Weights of a small text-conditioned image diffusion model.
Model: 10.9M parameters, text encoder layers 12, moe top_k, num experts 32.
Data: trained on drawings of small networks of dots and links, 24.0 epochs.
Rows from block 5 of the denoiser of a small text-conditioned image diffusion model, named by matrix and row number. Rows with one number within an expert belong to one neuron, the router's apart. Each number is 128 + 32 x the weight over its row's rms, rounded and kept within 0 to 255. All counts start at 0.
After each expert's rows are labels from the 100 images, of 14848 (inputs lightly noised), where the router gives the expert most weight on average: "top examples" is what is common among them. Only what is clearly more common there than usual is listed. The data: drawings of small networks of dots and links. In brackets: how many of the 100.
# router: router (model.blocks.5.mlp.router.weight, 32x128, trained with AdamW), inputs 86-127
# up: expert up (model.blocks.5.mlp.up, 32x32x128), inputs 86-127
# down: expert down (model.blocks.5.mlp.down, 32x128x32, transposed), outputs 86-127

# expert 1
router.1 [135 101  71 125 130 112 128 123 159 107 156 167 141 117 143 150  96 136 149 113 126 110 134 135 146 143 153 185 140  65 167 138  61  79 110 105  99 110 147  94 112  85]
up.0 [165 118 136 133 144  76 109  72 186 147 139 134 170 122 130 116 128 124 120  68 147  65 166 107 112 198  85 105  95 125 121 178 132 168 111 167 180  87 102 141 146  94]
down.0 [132 145 148 167  91  99 153 118 145 134  97 178 148  98 183 139 120 117 160 104 186  81  96  87 117 105 173 127 165 121 118 107 126 128 142 151 150 127  93  69 105 134]
up.1 [209 131  78 153 124 137  75 208 173  96 112 174 156 109 164 109 149 169 105  89 101 111 107 138 146 155 108  89  88  86 131 157  96  85 147 175 125 158 107 155 110 131]
down.1 [118 121  64  81  96 114 153 147 142 123 124 140 138  99 213 204  56 174 123 119 104  52 185 103  72 144 100 110 119  82 184 115 115 113 102  83 168 151 126 131  71 165]
up.2 [ 91 172 115 136 170 102 147 173 147 134  90 174 138 199  97 128 161 120 131 172 139 125 107 155 153 140 139 189 115 114 185 128 179 128 186 141 112 156 116 118 128 152]
down.2 [204  97 189 120 147 115  99 114 114 143 237 140 108 104 124  83 171 127 106 149 131 132  98 141 103 126  73 130 102 187 128 139 110 121 141 172 136 140 203 125 160  69]
up.3 [150 141 198 115 120 168 119  96 175  96 107 128  78 105 110 107 172 153 149 167 130 123  92  98 106 127 102 179 126 123 123 106  44 169 196 146 125 164 147 163 158 146]
down.3 [152 187 122 163 134 101 133 110 137 124  85 108 127 132 142 208  79 106 139 140 165 114 107 153 116 149 170  84 177 129 131 126 135 195 146  97  76 131 110 138  99  68]
top examples: nine dots (61); complete (53); grey dots (35)

# expert 19
router.19 [169 163 100 156 139 147 144 125 110 103  50  86 107 101 161  80 141  89 146 184  78 205 102  87 120 168 204  90 178 148 137  89 132 104 100 141  85 101 124 137 120 140]
up.0 [117  92 122 113 143  73 193 141 122 108 143 178 131 131 127 123 141  91 112  96 139 175 103 157 105 181 118 130 109 109 117 139 161 141  95 107  81  70 105  75 166 156]
down.0 [111 152  38 122 142  79 115  68  83 104  72 134  94  80 131 133 107 115 150 115 101  94 148 128 118  66 186  97 155 148 120 110 144 100 130 145 113  90 190 175 144 143]
up.1 [120 154 137  99 159 108 131 180 138  79  84 156 167 125 119  95 145 138  78  77 142 129 124 127 168  87 163 153 168 132 155 103 118 105  76 106 131  82 128 236 151 135]
down.1 [128 142 126 178 137 111 119  75 167 158 111 210 111 157 134 129 105 145  97 134 110 130 100 121 100 161 106 154 147 136  77 195 100 137 116 131 115  88 141  38 104 134]
up.2 [145  86 123 204 143 111 133 137 125 117 140 142 180  85 192 172 117 127  93 118 141  82 129 129 123 116 169  84 174 137 152 103 101 132 113 104  93 110 210 168 119 157]
down.2 [138 129  85 208 128  61 120 100 143 107 198 122 144 157  93 156 102 154 171 146  76 103 164 132  98 123 154 115 199  88 120 162 134  69 108 160 130 180 143 101 107  74]
up.3 [100 135 126 131 151 112 111 115 168 148 154  97 116 121 109 130 137 147 135 123 109 174 132 129 103 151 197 111 135 114 188 125 106 154 174 168 140  93  62 122 177 157]
down.3 [ 84 183 138 139  85 107  77 155 153 141  94 169 130 110 138 198 207 124 106 105 146  86  68 113 114  92 153 125 164  95 153 167 139 120  93  72  76 124 154  80 161 113]
top examples: red dots (48); nine dots (41)

# expert 30
router.30 [ 83 127 147 162  84 185 149  77 122 141 159  60  75 109 122 114 176 114 176 132 175 145 136 106 109  99  90 155 161 121 116 156  77 163  92 166 141 109 176 130 157 152]
up.0 [ 82 131 127 129 126 134 132 126 146 141 130 125 140 176 100 130 114 132  85 132 138 176 219 124 152 185 180 134 122  96 151 126 125  90 117 141 157 175 120 113 110  85]
down.0 [131 113 105  92 108 150 162 145 159 104 123 101 149 150  68 171 106 122 114 123 143 129 150 141 134  97 123 132  97 152 112  85 148 104 186 141 150 106 122 134 133  97]
up.1 [163 109 107  72  77  85  98 104 122 145 132  91 152  88  95 180 132 132 123 104 102  87 141 155 155 160 165 155  94 127 151 166 190 114 135 134 113 141 128 117  87 150]
down.1 [115 102 155 124 118 174  24 106 151 162 138 132 103 159 114 107 166 159 132 128 142 102 148 145 149 209 100 116 102 119 140 132 141  96 111 121 106  47 119 109 139 164]
up.2 [ 59 118 199 103 125 173  83  93 127 111 139  87 132  89 134 128 131 174 128 100 141 128 181 151 141  75 168  75 155 160 146 160 138 114 178 117 123  47  52 140 150  92]
down.2 [132 133  64 157 150 131 125 109  85 135 145 106 130 184 177 124 149  80 184 175 156 130  89 142  80 188 164 104 181 128 136 125 166 146  91 120 102 167 121 109 102 147]
up.3 [ 97 152 169 133 142 164 154 105 175 154 117 113  88 106 125 142 146 156 159 156 123 130 139 160 135  74 111 148  96 121 129 120 188 103 106 118 121 178 145 136 160 149]
down.3 [125 122 150 195  83  94 163 178 153 140 100  79 148 118 184 127 143 118 127 124 157 112 137 109 154 148  86 115  88 134  92  97 124 147 182 179 131  73 141 163 161 128]
top examples: five dots (46); white dots (29); loop (29)

# expert 28
router.28 [190 161 110 101  99 131 117 105 167 115 105 128 163 112 155 141 150 185  61 102  81 115  95 105 159  75 145  85 142 189 140 155 116  83  96 155 105  93 139 160 121 187]
up.0 [169 174  98  78 173 112 130 162 129 132  92 136 194 172  75 152  86 139  69 180  85 124 136 106 118  94 166 135 179 130 202 134 190 103 127 141 158 199 150  95 147 158]
down.0 [ 99 142 165 140 100 125 159 125 113 121 136 148  93  90 143 147 148 105 138 121 105 108 107 156 126 186 100 137 169  90 132 165 186 128 153  70 161 145 129 136 202 134]
up.1 [138  79 147 166 157 148  88  92 108  83 118  76 121 108 177 110 177 106 143 182 122 138 125 127 143 140 132 164  64 117 123 130 117 126 120 136 148 110 140 103 101 104]
down.1 [121 139 122 167 169 140 156 151 153 185 132 115  93  83 133 156 142 157 160  66 133 134 137 143  70 136 137 102 129 108 164 179  89 113 117 139 152 133 151 208 174 113]
up.2 [120 110 144  83 151 175 132 143 103 132 113 144  89  66 138 173 140 124 175 155 114 153 184 115 106 126 128 162  93 110 118 117 125 146 134 135 127 125  92 114 125 145]
down.2 [167 102 145  73 152 180 138 161 133 170 138  87 138 156 190 137 140 109 142 142 152  69  75 131 150 112 165 103 102 163 134 127 114 132  94 117 118 154 136 114 168 171]
up.3 [163 160 101  83 155 165 164 143 136 133 140 131 125 121 166 171 173 133 116 142  57 142 100  85 113 154 163 102  95 110 152 120 101 114  55 140  92 108 144 142 126 120]
down.3 [114  99 152 103 162 184  99 192 147 131 141 114 121 120 131 129 100  91 113 147 117 125 109  82 104 154 100 151 114 128  94  96  92 161 184 123 149 155 179 127 151  13]
top examples: complete (41)

# expert 21
router.21 [198 149 121 176 168 189 116  99 135 114 204 111 154 176 123 208 149 137  92 146 179 154 112 155 146 143 124 140 190  98 141 125  99 107 143 110 112 105 117 166 127 100]
up.0 [168 132 120  97 150 153 120 111 134  94  80 148 155 125 174 160 109 165  91  80  88  94 146 119 123 126 167 154 152 148 138 139 105  45  94 115 125 135 136 164 105 152]
down.0 [100 119 133 113 139 117 103  92 121 177 160  54  79 182 151 126 113 150 193 110 160 141 191 124 183 122 130 106 111 127 139 103 174  99  61 112 139 209 141 197  97 129]
up.1 [146 149 203  57  96 122 105 119 146 109  57 161 120 103 156 129 143 172 157 168 100 100  66 150 115 190  67 144 169 133 130 159 111  94 151 146 180 121 119 125 141  86]
down.1 [123 102 113 117  94 151 120 143 107 155 164 126 148 109 106 104 119 126 149 163 125 144 113 185 103 157 109 152  59 134 148  82 108 137  43  81  64 147 109  69 107 128]
up.2 [127 135 140 122 100 104 128 138 180 114 119 100 169 119  99 196  99 151 115 115 100 111 112 158 114  35  72  53 102 161 145 206 114 147 127 111 163  94 161  92 121 109]
down.2 [135 138 136 128 134  79 159 138 116 132 113 100 158  88 166 114 164  71 113 157 153 159 135 154  87 206  92 143 176 118 180 113 137 111 145 125  61 144 142 118 134 122]
up.3 [160 139 162 115  95 123 100 154 118 108 104  98 102 157 208 133 110  41 154 163  70 160 130 105 139 147 186 112 144 130 149 131 160 178 122 158  89 183 117 110 112 172]
down.3 [173 135 135 153  86 162 147 101  49 171 150 159 160  63 113 119  71 122 120  63 128 113  97 153 100 135 151 164 154 148 106 152  82 143 135 125 117 105 164 117 149  35]
top examples: five dots (62)

# expert 31
router.31 [184 193 136 118  92 197 115 133 126 129 107 142 153  92 172  83  82 149  91 128 156 208  92 132  94  84 137 128 129 150 132  89 167 133 131 133 186 142 135 200 193 132]
up.0 [145 126 126 146 168 175  92 180 120  96 156 152 134 107 120 103 123 153 137  81 145 103 120  89 113 125 177 103 171 115 149 111 172 164 146 160 126 103 146 117 186  52]
down.0 [139 161  97 114 105 145  77 112 156 147 137 102 155  80  88 144 159 128  96 122 118  82 105 151  83 164 149 132  95 114 114 126 162  63 175 115 146 126 117 121 137  88]
up.1 [ 79 152 168 157 151 121 153 133 120 134 140  58 125 131 119 132 142 103 151 148 105 128 158 150 101  76  97 146 124 150 142 188 208 111 150  84 136  99 108 138 120 157]
down.1 [ 99  75 152 108 120 163 106  86 119  84 167  94 178  93 143  61 127 103 106 143 165 127  93  85 150 123  68 114 143 116  92  79 143 120 207 157 102  72 164 122 139 190]
up.2 [131 128 138 162 159  70 107 195 150 159 114 102 137 109  94  86 122 131 192 156  86 113 154 123 140 116  81 137 105 135 157 119 163 149 113  89 134 131  74 127 154 120]
down.2 [171  97 138 160  86 120 156 190 186 143 100 124 130 138 102 135  72 158 123  96 165  77 134 150 137  75 146 134 104 127 146 126 100 111 100 186 128 104  57 169 163 106]
up.3 [110 168  96 203 147 142 153 114 126 104 143 134 153 142 109 113 158  94 136 126 119 145 101 149 102  95 141  94 113 112 108 118 195 112 120 143 106 148 149 103  93 106]
down.3 [149 180 111 179  63 122 175 136  84  81 151 105 148 110 105 145  64 105 152 173 111 177 109  79  84  77 107 133 145 158  85 136 103 182 170 114 166 170 118  88 146  85]
top examples: red dots (29)

# expert 5
router.5 [167 163 101 156  73 199 141  93 123 160 135 113 125 135 149 119 125 168  96  95  92 143 130 147 124 142 110  68 144 142  83 167 153 111 110  95 160 112 107 166 100  89]
up.0 [ 68 152 136 154 105 110 120 107 127 114  85 107 148 153  94 183  90 166 113 125 119  76  91 187 139 140 122  96 141 157 130 131 126 107 176 159  95 123 131  62  69 117]
down.0 [130  66 133 166 198 205 140 152 125  86 118  95 170 111  92  64 119 140 185 105  72 122 123 131 153  56  94 151 128 181 120 117 157 136 144 163 163 141  75 187 147 111]
up.1 [ 87  86 196 147 108 122  61 118  89  83 109 141 113 170 119 113 153 116 141 140 125 100 156  89 127 137 182 142 170 105 118 126 108 135 138 152 170 122 163 174 154 125]
down.1 [ 77 174 169 144 211 115 181  88 129 163 108 143 108  82 114 134 170 151 141  88  45 133 104 157 105  92 151 137 160  74 163 177 156  93  98  95 152 156 117 132  91 126]
up.2 [199  66 116 174 109 145 133 153 132 198 135 118 173 115 170 146 115 127 108 155 124 102 120 124 144  77 163 146  95  95 150 116 157 112 104 196 169  87 136 115 171 183]
down.2 [106 156 171  82 136  58 167 113 177 186  99 162 107 100 101 159 124  92 161 172 152 110  85  93  73  94 125 121 181  54 132 189 125 142 127 129 105 111  81 142 138 105]
up.3 [114 139 120 161 168 151 186 150 131 196  71  40  94 110 121 156 131 125 141 149 154  58 132 112 135 141  72 182  96 107 121 112 150 175  86 121 139  99 109 129 131  97]
down.3 [128 124 108 123 145 180 142  79 138 157 104 157 170 107 100 129 140 145  91  81 100 160 127 185 124  74 152  99 131 162 117 173 107  74 181 196 115 149 210 113 140  80]
top examples: five dots (54)

# expert 3
router.3 [104 145 191  75 178 156 197 148 154  90 143 161 136 142  64 103  82 170 147 146 149 171 141 178  89  84  93 160 128 125 165 131  82  89 105 110 100 112 151 110 153 100]
up.0 [115  95 157 155  69 158 110 148 151 141 105 105 110 128 132 155 117 130 159  89 150  92 139 106 107  67  55 109 167 125 138 167 108  83 126 118 170 108 142 122 167 162]
down.0 [ 72 134 170 149  51 157 112 124 115 128 208  83  70 141  77  99 108 136  89 125 113 104 129 119  82 138 120 152 103  50 143 125 140 161  80 100 129 128 120 128 117 116]
up.1 [125 107 112  76 213 111 169  28 143 134 109 117 142 141 172 132 176 183  81 104  80 122 149 127 127 115 169 170 122 101 102 136 138  79 199 151 133 148 143  98 166 164]
down.1 [ 77 137 165 137 117 127 207  91 141 109 139 163  86 142 210 123 145 108 122 123 138 121 141 170 109 128 133 164 140 100 162 122 133 151 137 147 142 105 130 105  91 158]
up.2 [152 159  86 126 181 188  84 140 155 195  97 153 209 167 134 122 138 106 125 126 129 128 102 151 157 148 145  92 106 136 140 142  98 149 109 165 158 127 118 156 103  95]
down.2 [108 110 131  67  82 112 117 147 107 118 101 177 158 199 155 121  96 154  96 177 141 138 175 132  77 166 113 123 111 142 119 146  89 136 114  90 124 145 116  85 131 146]
up.3 [132 123 111 174 152  78 129 171 205 158 175 153  89 154 112  74 107 122 113 106 124 169 127 140 179 132 101  82 102 185  68 124 126  79 161 142 130 111 143 141 164 117]
down.3 [193 188 114 151 135 125 152  95 142 167 177 194 131 107 106 128 126 128 115 121  93 161  66  99 160 117 114 128 116 147 129 188 133 103 152  94 127 160 102 107 150 159]
top examples: orange dots (29)

# expert 22
router.22 [103  97 110  69 164 153 132  90 130 107 127 133 138  67 100 185 155 159 132  87 159 115 160 165 102 100  89 152  85 107 119 152 121 128 178 136 119 104 143  94 115 177]
up.0 [146 100 116  78 132 182  64 161 134 155 135 175 136 151  81 143 162  96 151 169 117 122 193 106 117  45 139 107 161 184 139 173 143 149 166 163 121 130 155 145 169  33]
down.0 [143 157 155  94 106  97 130  99  84 128 139 138 105  67 157  98  58 134  89 149 178 141 122 151 118 143 112 107 128 101 110 126  73 117  90  93  61 127  46 113 107 132]
up.1 [171 108 134 124 152 146 175  90 122  80 131 128 146 157 162 130  99 182 131 137 209 153 147 168  48 163 110 111  79 112 132  86  86  78 108 115 108  99 133 166  90 142]
down.1 [121  99 136 110 113 144 121 115 124  88 158 161 109 119  93 130 112 168  84  92 178 130 113  92  67 147 168 113 107 102 153 153 154 105  64 102 157 138  86 145 126 124]
up.2 [110 148 156  64 119  83 188 153 143 105 157  80 116 161 137 132 159 133 133 119 103 124 167 120 106 124 117 127 154  91 108 163 155 100   5  98 169 133  80 107 128 125]
down.2 [148  81 124  47  86  94 170 143 174 127 111  85 131 165 149  87 101  84 140 168 156 162  89  87 122 123 112  97  61 164 101  89 120  81 165 144 151 127 129 146 122 170]
up.3 [ 96 109 149 173 119 116 115 138 121 122 133 123 108 130 148 125 160 142 119 151 105 180 162 113 136  75 118 121 172 190 149 120  48  80 109 150 114 125 116 160 203 164]
down.3 [109 122 214 158 124 173 120 111 143 165 144 112 118  95  78 162 133 135 145 105 147 119 148  95 131 210 153 121 103  96  83 146 131 159 192 134 135 178 134 112  71 161]
top examples: five dots (63); chain (38)

# expert 13
router.13 [162  89 107 120 130 103 134 146 132 154 142 138 143 177  68 158 145 142 189 119 174 112 171 108 169  72  72 128 140 116 159 160 116 108  87 175  95 151 158  58  90 122]
up.0 [112 132 223 150  84 124 186 140 190 135 161 112 130 126 101 184 143 142 147 150 182 148 161 145 151 187 136 125 115 110 195 151 106 115 188 124  93 156 133  92 128 171]
down.0 [129 135  80 165 176  92 149 180 209 144  68 122 147 139 105 162 102 105  96  80 120  83  95 102  83  68 158 154 138 193 121 118 105 137 101 158 160 110 120 139 109 135]
up.1 [155 172 109 167 127  95 186 148 120  92 143 156 163 113  84 212 159 144  75 125 147 114 103 152 176 116 153 127  95 108  79 103 174 130  98 127 117 156 120 137 189 139]
down.1 [116 116 111 134 202 152 151 103  91 126 122 115 127  97 131  72 113 182 125 103 109 113 126 181 118  92 109  79 108 126 116 130 114 136 124 152 113 184  92 108 171 176]
up.2 [125 124 139  55 146  56  62 104 148  62  75 145  74 119 127 136  87 128 101 138  97 138  98 140 108 145 161 153 144 164 110 122 142 149 183 106  96 164  51 147 154 113]
down.2 [109 158 155 102  97 114 104  89  74 104 128  67 109  94 138 126 134 136 135 138 118 119 149  93 166 123  91 146 146 143 130 125 160 118 115  88 126 149  16 208 126 139]
up.3 [ 73  90 163 163 128 182 166 134 104 162 162 113 107 149  79 162  89 114 167 125 140  72  98 181 104  90  98 158 119 107 105 146 154 144 174  77 121 137 106  70 127 187]
down.3 [ 70 110 163 121 105 148 124 105 138 134  18  91 102 118 171 136 139 112 101 151 143 119 124 130 131 154 177  80 127  99 120 119 150 134 171 134 122 126 110 122 127  50]
top examples: complete (58)

# expert 27
router.27 [127  78 160  73 108  89 138 100 102 139 107  70 126  63 173 164 183 114 138 111 149 129 149 114  94 202  77 184 132 101  74 167 173 185  65 117 158 116 113 159 141 118]
up.0 [ 81 119 111 107 142 101 199 140 194 137 192  96 140 146 144 166 109 106 144 139  88  99 113 107 126 102 105  89 152 178 156  79 113 108  58 159 114  47  87 132 136 138]
down.0 [116 125 132 152 131  87 144 154 131 133 118 153 123 160  48 157 137 142 182 160  86 165  98 112 149 103 151 143 117 134 117 188 124 151  95 124 135 162  93 182 156  81]
up.1 [193 113 171 155 118 132 192  99 113 124 115 138  82 129  54  96 150 187  68 102 153 188 137 124  98 145 194  94  99 117 185 141 103  83  49 138 108 130 148  85 129 157]
down.1 [162 137 140 177  80  98 148 152  92  80 206 182  92 102 105  93 143 144 113 157 112 100 113 125 115 151 148 139 141  86 151  74  93 146 134 128 109 130 130 130 157 136]
up.2 [101 118 126 147 148 131 110  97 108 131 139  64  87  84 157  95 147 146 122 137 104 121 107 139 162 178 107 126 162 138 115 193 152 145 125 212 124 145 113 122 161 146]
down.2 [176 158 140 179 115 183 107 114 141 165 132 101 134 189 113 178 116  96 117 112 127 123 169 169  93 158 134 132 114 141 114 124 156 102 112  63 122 137 108 157 124 116]
up.3 [134 205  73 102 151 123 153  98 160 159 118 150 151 155 132  80 143 109 138 116 146 171 133 138  75 122  84 106 133  99  81 141 115 101 147 135 148  94 133  92 128 190]
down.3 [111 163 116 146 107 174  94 178  98 173 112  98 150 122  99 184 136  97 153 107  55 145 163  87 158 130 105 195 124 110 100 111 144 177 153 136 118 132 142 136 102 121]
top examples: five dots (79); chain (31)

# expert 9
router.9 [121 118 170  62  88 101 156 123 152 142 128 118  94 153 186  76 133 110 149 156 148 149 118 125 117 144 116 173  94 150 182 184 167 163 148 144  79 141  64 142 159 155]
up.0 [160 112 135 139 132  96 193 231 155 112 190 127 139 134 164 109  67 149 119 112 182  98 103 128 161 163  85 112 123  92  81 131 157 110 127  83 141 116 142  84 119  78]
down.0 [102 162 138 175 214 155  99 122 143 138 110 122 123 128  87 146 154  92 116 170 105 149 127 150  82  79 142 155 148 147 125 107 139 115 145 120 123 106  44 156 172  55]
up.1 [139 184 107 172  58 123 116 143 121 113 147 156 143 163 148 123 137 124 121  75 164 190 189 111  88 113 129 141 163 155 167  98 146  89 113 105 171  84 107 129 114 158]
down.1 [103  72  92 133 188 140 148  98 137  88 113 111 199 182  70 124 137 129 109 129  94 140 173 109 115 126 109 145 130  97 129 137 100 141 129 163 143 197 130 143 171 114]
up.2 [104 155  79 172 158  94  95 123  89 153  82 119 173 124 136  98 157 133 135  83 144 136 122 155 151 120 169 139 176 113 142 124 181 109 152 210 102  92 111  82 124 113]
down.2 [ 83 103 146 108 125 163  96 163 137 137  99 103 108 156 160 134 132  86  81 144 181 143 166 106 109 152  96 123  33 146  58 108 113 112 132  93  87 137 139 166 181 178]
up.3 [140 137 112 130  79 144 129 125 117 138 129 110 184 134 135 156  79 141 173 126 113 136 152 113 141 103 159 121 144 133 110  75 150 143 150  92 153 129 115  83 100  71]
down.3 [160 168 144 112 134 102 131  71 133 135 136 135  79  72 115 116 188 130  80  97 146 118  87 141 107 188 135 103 117  71 141  69 172 126 128 171 115  83 122 148 125  97]
top examples: nine dots (62)

# expert 12
router.12 [124 163  73 162 131 123 117 172 146 168 122 139 138 148 163  84 107  77  89 119 101 158 133 103 157 163 164 167 131 121 142 159  99 136 182 103  98 121 114 118  82 142]
up.0 [191 199 110 170 143 146 165 152 116  85 136 137  86 177 173 137  79 118 134 136 114 124  89 147 107 158 175 113 169 160  92 125 102 149  85  92 112  64 133 163 174 100]
down.0 [ 54 134  40 158 121 105 171 152 170 102 233 130 128 156 154 139 107 136 107 126 131 122 166 102 131 111  85 157 154  76 165 124 128 171 108 104 201 145 126  96  88 122]
up.1 [147 129 139 136 116 154 178 136 105  67 110 164 133 101 109 133  59 206 124 116 105 132 129 159 120 121 134 169 168 138 105 135 126 133 158 113 165 105 119 166 129 178]
down.1 [106  69 130 139 170 171 147 132  61 104 148 112 123 113 178 135 175  69 119 113 149 100 143 116 120 150  59  62 132  99  97 115  97 124  97 128 142 204 116 125  94 114]
up.2 [ 74 147 118 140 133 180 148 113 129 145 105 125 107 106 124 145 148  94 134 143  88  93  46 138 161 144 148 200 200  83 147 129 156 107 124  87 122 100 110 161 135 132]
down.2 [178 104 117 187 127 154 110 151 136  27 111 132 147 170 104  96 115 114 118  42 143 129 138 154 132 130 112 130 154 149 124 134 133 164  97 140 143  97 189 197 140  99]
up.3 [117  88 127  91 142 162 135  81 126 128 135 156  49  22 159  73 156 119 122 117  92 148  95 100 131 132 151 105 163 136 140 146 126 139 132 119  55 124 133 154 167  56]
down.3 [142 179 201  93  70 115 160 162 125 107  92 129 165 155 159 181 120  62 101 142 136 136 150 116 188  99 114 151 178 156 104 119 111 147 141  99  91 136 143 170 134 166]
top examples: nine dots (71); complete (42); orange dots (30)

# expert 0
router.0 [107 101 134 137 184 195  90 138 168 151 154  64 123 159  57 101 147 147 145 145 161  96 142 171  57 160 160 112 140 160 157 139 141 108 123 114 147  92  99 118 142 155]
up.0 [108 102 138 178 124 125 119 165 152  88 113 101 137 131 114 147 134 139 109 126 133 113 126 128  88  94  70 156 119 152 118 121 141 131 166 113  80 107 127 153  96 158]
down.0 [169 207 208 139 162  82  87  80 128 107 133  91 155 147  92  94 165 154 129 160 157 179 140 109  88 132 115 129 131 155 110 178 153  86 104 145 136 132 112 126 148 185]
up.1 [117 114 100 174 136  79 166 123  83 109 121 127  86 106 173 147  79 151 132 142 144 183 140  87  98 132  94 195 110 107 127 130 174 121 103 123 176 154  82 121 163  91]
down.1 [154 156 152  92 159  68  84 154 114 109  92 114 147 112  59 157 160 151 149 140 110 125 122 125 135 176 123 135 122 125 113  75 109 171 139 152 157 139 151 144 144  80]
up.2 [ 92 116 188  97 103 122  86 128  94 102  65 141 139 129 142 157 153 165  94 111  98 120 210 117 137 123 145 135  99 114 160 133 109 139  95 171 155 187 137 113 110 129]
down.2 [200 186  97  53 130 141 182  64 139  85 125 124 126  98 114 182 135 170 139 120 102 123 134 143 112  87 141 131 130 133 140 143 141 127 186 142 130 128 147 204 185 169]
up.3 [120 149 142 180 175  99 153 103 121 121 108 152 104  96 167 187 145 118 161 137  74 186 173 139 151 121 169  90 127 143 166  78 122  95 153 162  98 123 126 108  84 148]
down.3 [149 109 148 180  88 101 103 174 134 109 173 187 121 168 111  97  73 154 127 135 122 134 151 120 182 137 125 143 118 124  99 156 118 119 119 139 154 145 124 147 140 161]
top examples: five dots (71); chain (27)